From a checkpoint of a small masked spectrogram model: encoder arch vit, encoder layers 8.
Rows from block 3 of the decoder of a small masked spectrogram model, named by matrix and row number. Rows with one number belong to one neuron. Each number is 128 + 24 x the weight over its row's rms, rounded and kept within 0 to 255. All counts start at 0. Numbers have three digits each.
After each neuron's rows are labels from the 100 clips, of 14848, where the neuron reaches its largest size: "lies over" is the class under the peak. Only what is clearly more common there than usual is listed. The data: phrases spoken by 400 fixed synthetic voices. In brackets: how many of the 100.
# gate: MLP gate (decoder.3.mlp.gate.weight, 384x192), inputs 0-95
# fc1: MLP up (decoder.3.mlp.fc1.weight, 384x192), inputs 0-95
# fc2: MLP down (decoder.3.mlp.fc2.weight, 192x384, transposed), outputs 0-95

gate.15:141145157156161152127114112118146160133141156085105152106123132127109167081143102122111132111120141098104137114146171158151094137069079134144146131123105126142147140099121118148142146130129088086058113111121120146115125128149124135129130122133114117107122095105126097126115126135139178151
fc1.15:143117116124132108146108145096122109120135139178137141115123099127124090140106113199166116145119113109137123165108100108120109128108176116121083130089158150099153110123098151125094111154148163130188141134157131116195131112074110130121131112138098128153117158140146101087108129120136112115
fc2.15:131094135120077126094152122119117129094104138161140165117140143191110125111134131105105104107138128113125110085101124138133149122097103123120165127141165146169109117166101125133174106156123161134151133182079140115120135092140094094107136131074166131136158149119121103157105116121134088154
lies over: /aʊ/ (96)

gate.251:103157151139154153135138101136141122089130098146097111114112121139144131131139112139104108191116174106150108125118150133166113086120168140171157133164122111168125119150109089135110078115146093146128099131116141160119082106073179155122113111092129135131094172105145121129125094133128130131
fc1.251:128083143129098101094102074128138121148077150139117145142125152160143101123128145128134129077134117134145114136124141127094149131123109096116139142124139151116124101161136158105118158139100126173052155142132146159121133145106109156124148123089161132145098098089134140122157178136145139149
fc2.251:121145124122116105096159110157094155095125155120158155131093120140117100151100133161132096118152121165094109140125136136158087117138134120109171154091124121135095167130076128108129192147137147132076108182163117181155135112132129139158151125147105124104152134185139110084130117141099134145
lies over: /ʃ/ (25)

gate.284:125112124096146126105127114105100117130123161147135102142158125132150116100148125138121100128103140131151117141138090091146148136157106102090145148081115126149161159144148089104132160158135095134105136095145177181147115129146103106116109138121119146136091138126092078130101126109104109130
fc1.284:119099170104104162132102088139118135115120106094145182195090135167133133152104122148092135095145131122092124137099125151146133177147130126130131094113143141133117179178137151130122092114145120155111158119106121105139097087141088112132070118142089102156169168161109133089137128121122138142
fc2.284:107130113144133165090183105099108093137135157118101133095168141107106131115103159111126127131116146169168114141114134099130145129084112139121116118122119115139155140095122137105137152118118100140147122122134149107152133160128129090131185135110160157106123116085117104164141103140184108149
lies over: /u/ (29)

gate.110:130094166165149094168126139136122075131130159061151156093120164120113129138137168119131127127090145128160139148136154103121092141131131107120077111138142141096129130100110148109118166110133096147151144151136156129163169082111118162120133117116163113155132136132108129100129174149134139159
fc1.110:112135171203121117135110133153087136146148167124139143092167166119122156129124180138107129096145104106148134138114099121108124103150091120107112137159117117132149116114109175134136198112161106101154127117141102128108157157098075123119138109136144145130150127133122111121068196133137109116
fc2.110:122131121126162142147142126162117095103134113084148178118096125141131126167173139098148106152130126111142114135162101095132102163104113152125135149131151118126158139146106107147131126129067150160145108132115169116160157131119093157128138118105120109157120134142124118123156165140119097128
lies over: /i/ (72)

gate.187:120153098148137162103089141096118136099131118069123130095158133095106144150101125127142138119123150118108128178144167130106120121111103114167122131129111148135151124104143125094098181075113149121089116086128137123139155132117168117135103128140088139141130106137138125130161117104140115135
fc1.187:136124088083121129117098120108100073096077107145127128118157099119164162126107176128112148144115122112160107132170112103118152149120145125167134139119114144121124102142114117092097193150135125202145110117146112158118126107104097079113136089146160112109109115122111175144132152124148115119
fc2.187:109088174145101111140147144104106128084179169158130091156118134158122115104124102128127148099121125120112129135112093108113132105103124143100127142150153146145124125146097097188145077131142149092175114144132120081175143124142130107153119160098121162131116112150150112101127108126131137156
lies over: /aʊ/ (72); /oʊ/ (25)

gate.314:159107145169155097154124161128139125156137122105178112161147108162137084096149186096132089116130135145133137113130145096114137106072160099127130131114132153095151145130125139102115124119105133157095098128153170127148134118097142125154154153119099096147118151165075162095085133150132104109
fc1.314:126125104096131091170157166138148144131144103168143148131132115151083132120172171144097122128155200130135156134071115104113130144096117100129130117160159163088139129160106152139140128097122100105172098149133096138144132164163093099147141152113122126133163127125105142119101162121111168158
fc2.314:117098142112132129165161099161149101138148142133113116120133175149093137131149116157141166124159140100125134077098155088135100104129109163111159084174148135168132113117094152128160123115138124117146214124103146141134107145127154128091115142110138089100114124153102134129152137127108144122
lies over: /p/ (26); /t/ (26)

gate.37:125132154142165107141096155119105115110105152133099144124146118120136145104175082115107145119106170086171142128156090144137127164102116135142133131110126090143136086162124159122095119132118134131094175154161139147124148118175087101109131116138178141101130148140177139144110106066097110137
fc1.37:115153134122137136112145122129148149086154127138121120168109138115092049122137148104138095162104101148145144133137179161123134085145151146100131091174100161106135188144170135112117103120115183142138144151182136108116121095115134111115120133131154126153130103103147107142084118105133095135
fc2.37:141111137134118100114118135115120154135107112142123161097125153121159144141132104119122165118118157125102105133160134127132129138119155131113114132115164118153144147134104162137114144145135111138148116150085127113153144156157095113148145127144125104132114099130111147150116084142074146155
lies over: /aʊ/ (71)

gate.347:156083114182123140149099121117165131148102168153156144090128117126163093114165126134144095113129129142167114098135148094121134123116165088092100140140162110124126109128133106148096156121134144099138117110093135114115108127092107090105146109143125147112114097149168110151110135196147104105
fc1.347:089093106106099159151136138170115113102134098160098125130131130134123143130143121152130135121160108110117129144128147125120138172092116140115186171149158154120103184147082077119104105122140112143124179086134098154186119134134144087115162078120105098145119136086134117152161139127146157116
fc2.347:136162081105112131144116127055147122112110143112161123113131132130098138157108127121084130112125131120148135121113084103152132124192122112121127134113074144130109090162141151147140160145156127113115130149165152082133138140136108134154124150140124153094111141152142152129129113139107074107
lies over: /p/ (47)

gate.105:097130152116092114144089133139148079072124160090121131153123094168148111134110110144116140136175124157111185116128177180134159112162151132161156078110164119104147172174130117120139100098131101121125142126129159138129108082108144148123148113130129115079115124093143118092141130143107158120
fc1.105:151114161137102105122127113110120144093113099114100111136134093179147156114129123129103140122110098152126164096104129138111132112124130130139183094107118084131121167089136126128151135149121160119094121119122116194147104157132146100140126116121099146145138141175115142116166128132080162117
fc2.105:089152131075135107117140114090149125140114104123076113124134131128136131115140137162138124136087131131131126159116102115106136135148135128069122109139077107167136146118149136123137080164125169101127137123130126152119110128171122127100100115120090156107063150170086137129149158128161141114
lies over: /i/ (29)

gate.349:100151143101135157068099115126127133145139115141108132141141144109128140121130089136141119117133195074117093160151063144130153120154118155125125146147190128110117137114148098167082141143139164103121115109129117123088174104131113129133128113109084117162137171116151127113151155132137130143
fc1.349:074136110102105108140175135152100132109148123158140160115082127117130165153126147184128179107134125141095151139158076145199131128128090091117169128098099112138095123119103150101129121118157128103119142121100105098136136124128121082112145157128125126134104132120148059133106136128138136158
fc2.349:096107122144128126082129134119126107129166172137144081125159107112118132117116132094149131134118091120141098124119120081116158152117126148132102094177091153113139144115146087135103113110129115126103107124145111131120119164127102075167129178149158120090149114112130155194148109143143125162
lies over: /u/ (50)

gate.248:139085117137094161130151129161101124109139144052169171092143148101137147156169161122139119156163111130132129119133120134116103128141128142133127089132119094165162121133155115153135110136121129134100150138144133155142168107069116130099099185130126133135119147097109110103129133112117131177
fc1.248:083130118109102099128127112142116094118135131143149146129129129144152152101130132163154126103116160121097168134096101142174124119118136133134094140164142102127088139112125152131093115128147136172116171159142153175165140101100147178147176096103149143131128134112149120112134146131102094127
fc2.248:088138144137153155120127139129100100093129125115170139112137178163162113125168153157121092127140114105153129101123134104159110125115103144114084091135112090150136090100130140147106156128154132121106184144161146134130167144112116123106133118108097152167094121154135074144113088135124123125
lies over: /aʊ/ (40); /aɪ/ (27)

gate.235:104132144134118173131158128172096161141129098153126082110135134129134145134088141179160104150113131075128163118139143146148128185132144137056109108140160099135116103080121125113167102176097162140110134153168159126122124158130141116132155109118156114188161101122122123109144117134121089136
fc1.235:118105145125136105107122140124099127138127082142111119161114109121081139147141173141148105126155126122104129151127159141129143114175164138101162103118067097127142105129126116091080144134116127087147119139150178118064131125113112178121131106116160161189162145120156139144140137146100095102
fc2.235:077163126149143147122163119130193124128152127119131133080117148150130096182126114118108097125094085125133119133115067139080105144106135147121141152129157088120109152136098150146140133117122117148152156137127098106164144114133133159135141136149144104123132128138121106118096103095124144130
lies over: /u/ (44)

gate.31:115167120124149144154090136123156132122144106125121136144150165121107141140161133148125136093140158117130126122159138101146114093133140158076154105128082137150081097104137097161120139115117141086097131112177131167151136113080160125146113081133082100130115114178123152146154103138149124112
fc1.31:160115120112106116150136126112118099092131121086137128130115107148157136156104138112134133106164117159089106124108106089142151132132153131137120140060117112093147164163163154157075141105158120093116121140122192127122126110145101143105124123113136149149149133120150138131122122113131115139
fc2.31:131115172071115145142137168150097126111124137169125138147107130131114148103147143121103131090164126093162144124117139126159146156133111116132075122115117162122147093103160128155151106107088141121073154143103131104097175138129093111138085087144141107101095143137125117127135131144087129100
lies over: /u/ (80)

gate.51:131126111137144122096056138118093164161108147072081107132122130103153127096131131118141136137109199100102140106105169131112157177107134113127172084105121119091153110100102108114128121098126115119126135095141162131167123101151137112129109139143105132129148135124158145158165167127095108128
fc1.51:184133119111131102162101110084087182089149102076087095102106156126138141172127170130134106124153120097079172113108161127146129128108137146116143102101128140120102143108182137146173108148093123172105112098127121151119133157131105136143125171131138108108166129102088138160146140132090124139
fc2.51:152128134137154087157130118116124148148167127105144136131124111071126129164115123112164082150093135158098130171169101107096111107095135142146146123139091122086136158136142127138099151095073098145101152079140112182119147144121158111113165108147115125114116114125113120095126107119103148102
lies over: /u/ (61); /oʊ/ (27)

gate.276:105118161160126056136124136081117119164139118115121099093117149133150123096125114159174118135119151137104131129140145078139140153113113103130116153100162174152143120125094137120119160093091098125106134104124130140139140136106136191125119145134144102117084103158133145161143175115146150131
fc1.276:112169077174108149085129127137145105118141108146129102116108096162132131110130076100157129140129142135113094120143116111131165163137134108117141122133111104090104147127137140163113167148107140121082115152123143093111156141115098122119095161093122130111105125095124121129131116141148119115
fc2.276:110121122144087136093158175129128171095117118135163103102159138124150073130142115109146110153092107109134108103130192120127121121114133107178140130141064104161133099150111146112149128183101143135127146083137092122087114139136123120117170141137134150120138125095120110105131095110112131110
lies over: /u/ (33)

gate.2:171128139119106157126131163105108158146142126075133124095094170121131166134178095127147143146102152123158140102090121140122154175110132107127117194138124156158091122149095131106122108182134105122098132119149097105138155154128099089131090140159111150111122089116143154128133088102131112145
fc1.2:122105162116157152121114136098064114165090140106129140098162152088186142100167098097126123157165164104110140083118108095147108143119134131092165147134125093153143097151127124136145168168152117087152114132167119150122103148124106122125175169134138151124125086103133130161141092141111118139
fc2.2:156166109104127126105146128138195125098118152143118170130136084141088121104083152139093142099159082132127136107114164151109073092173131099121130076122134110134170122152149113145124143096137135156162116133090119082122085117137125169120128077121146075162125173140087110128109145138134109113
lies over: /aʊ/ (59); /aɪ/ (33)

gate.203:125103132136138146160146105101139143121108138092111142126124136144168121145147146136123145142145169165191107156114130117167089144110168104188091145148118128111119114096172165131127101123113117119066118118121181156155127126118147118150138135166093114119098079088164131127151141154107141148
fc1.203:154127141179144119124117143102137124092120101137111131102116143143129127135111156130104085161117100106110080138112120142128129133137120124146125120127122141075156169153146130090120143127135109124143131133179148092144125143149127104139111087158154129130158133131173174111085143133121174103
fc2.203:150110168090143118123104113114103123099122094121158136142101138085190139105105153149135107095099122132164123132134134106125155122116151104161083129116128135162144098080120118149142120107105129116077136086113128163100111112145108163157137117142157120142093049113097105126127126133093135194
lies over: /i/ (33)

gate.118:150101101176082117129147113130145102155146153097137179123116151099139086131156151122122150097131103128159147114147127124112094140163156127128103154151149134112133074162115109115126118124107124107105143113096097160119120104114084094088143120151149154118136090159117115137113139139124127141
fc1.118:184143115149120152126095166144128109132143156127142183121115147125146110130130143078110092135125134150126089161168124121077129135097104096132164141132162144121118106163117113179116145112136132079145137073103116144100145127131136096118167114174116110144114095118156117149125141143145152160
fc2.118:082129144091156121153073135102105110119133115133138137122154119132087186101128133151129105089147120113160126131091107101141161104087127123128123114158106103076186108154136138144123120110155111130121089170162140111129133167165147149162153152118116179116099110149146100124122117140124141143
lies over: /p/ (47)

gate.335:132117139148118181096113104151142130120107085099146128138103130146132114112139148203131131115111118108133110175146116155079103142141155134102121138185154113095089106102125120162094137122132183118077146135138139128119135107130120136101112125130093105143092102159119139160098146122153116142
fc1.335:114154159157146131136159113122081141111114115127133142083120106155124104110143129109176138158133113151131131103119155144111104125104085084138124084108130156159186115131136139125132119139110144125104148125086174091137162116111139151116165116149116111129100102133165121092146160146129128103
fc2.335:134168133113150166118162111145117137117121106103070096160146100146118090169146106130111144166100132108159144127130144161122143116102192150156126131131160157116129133090129066101122142132127131087128158118143135105131140113118106130172122126145113117149135140114118146143143158121138114055
lies over: /aʊ/ (27)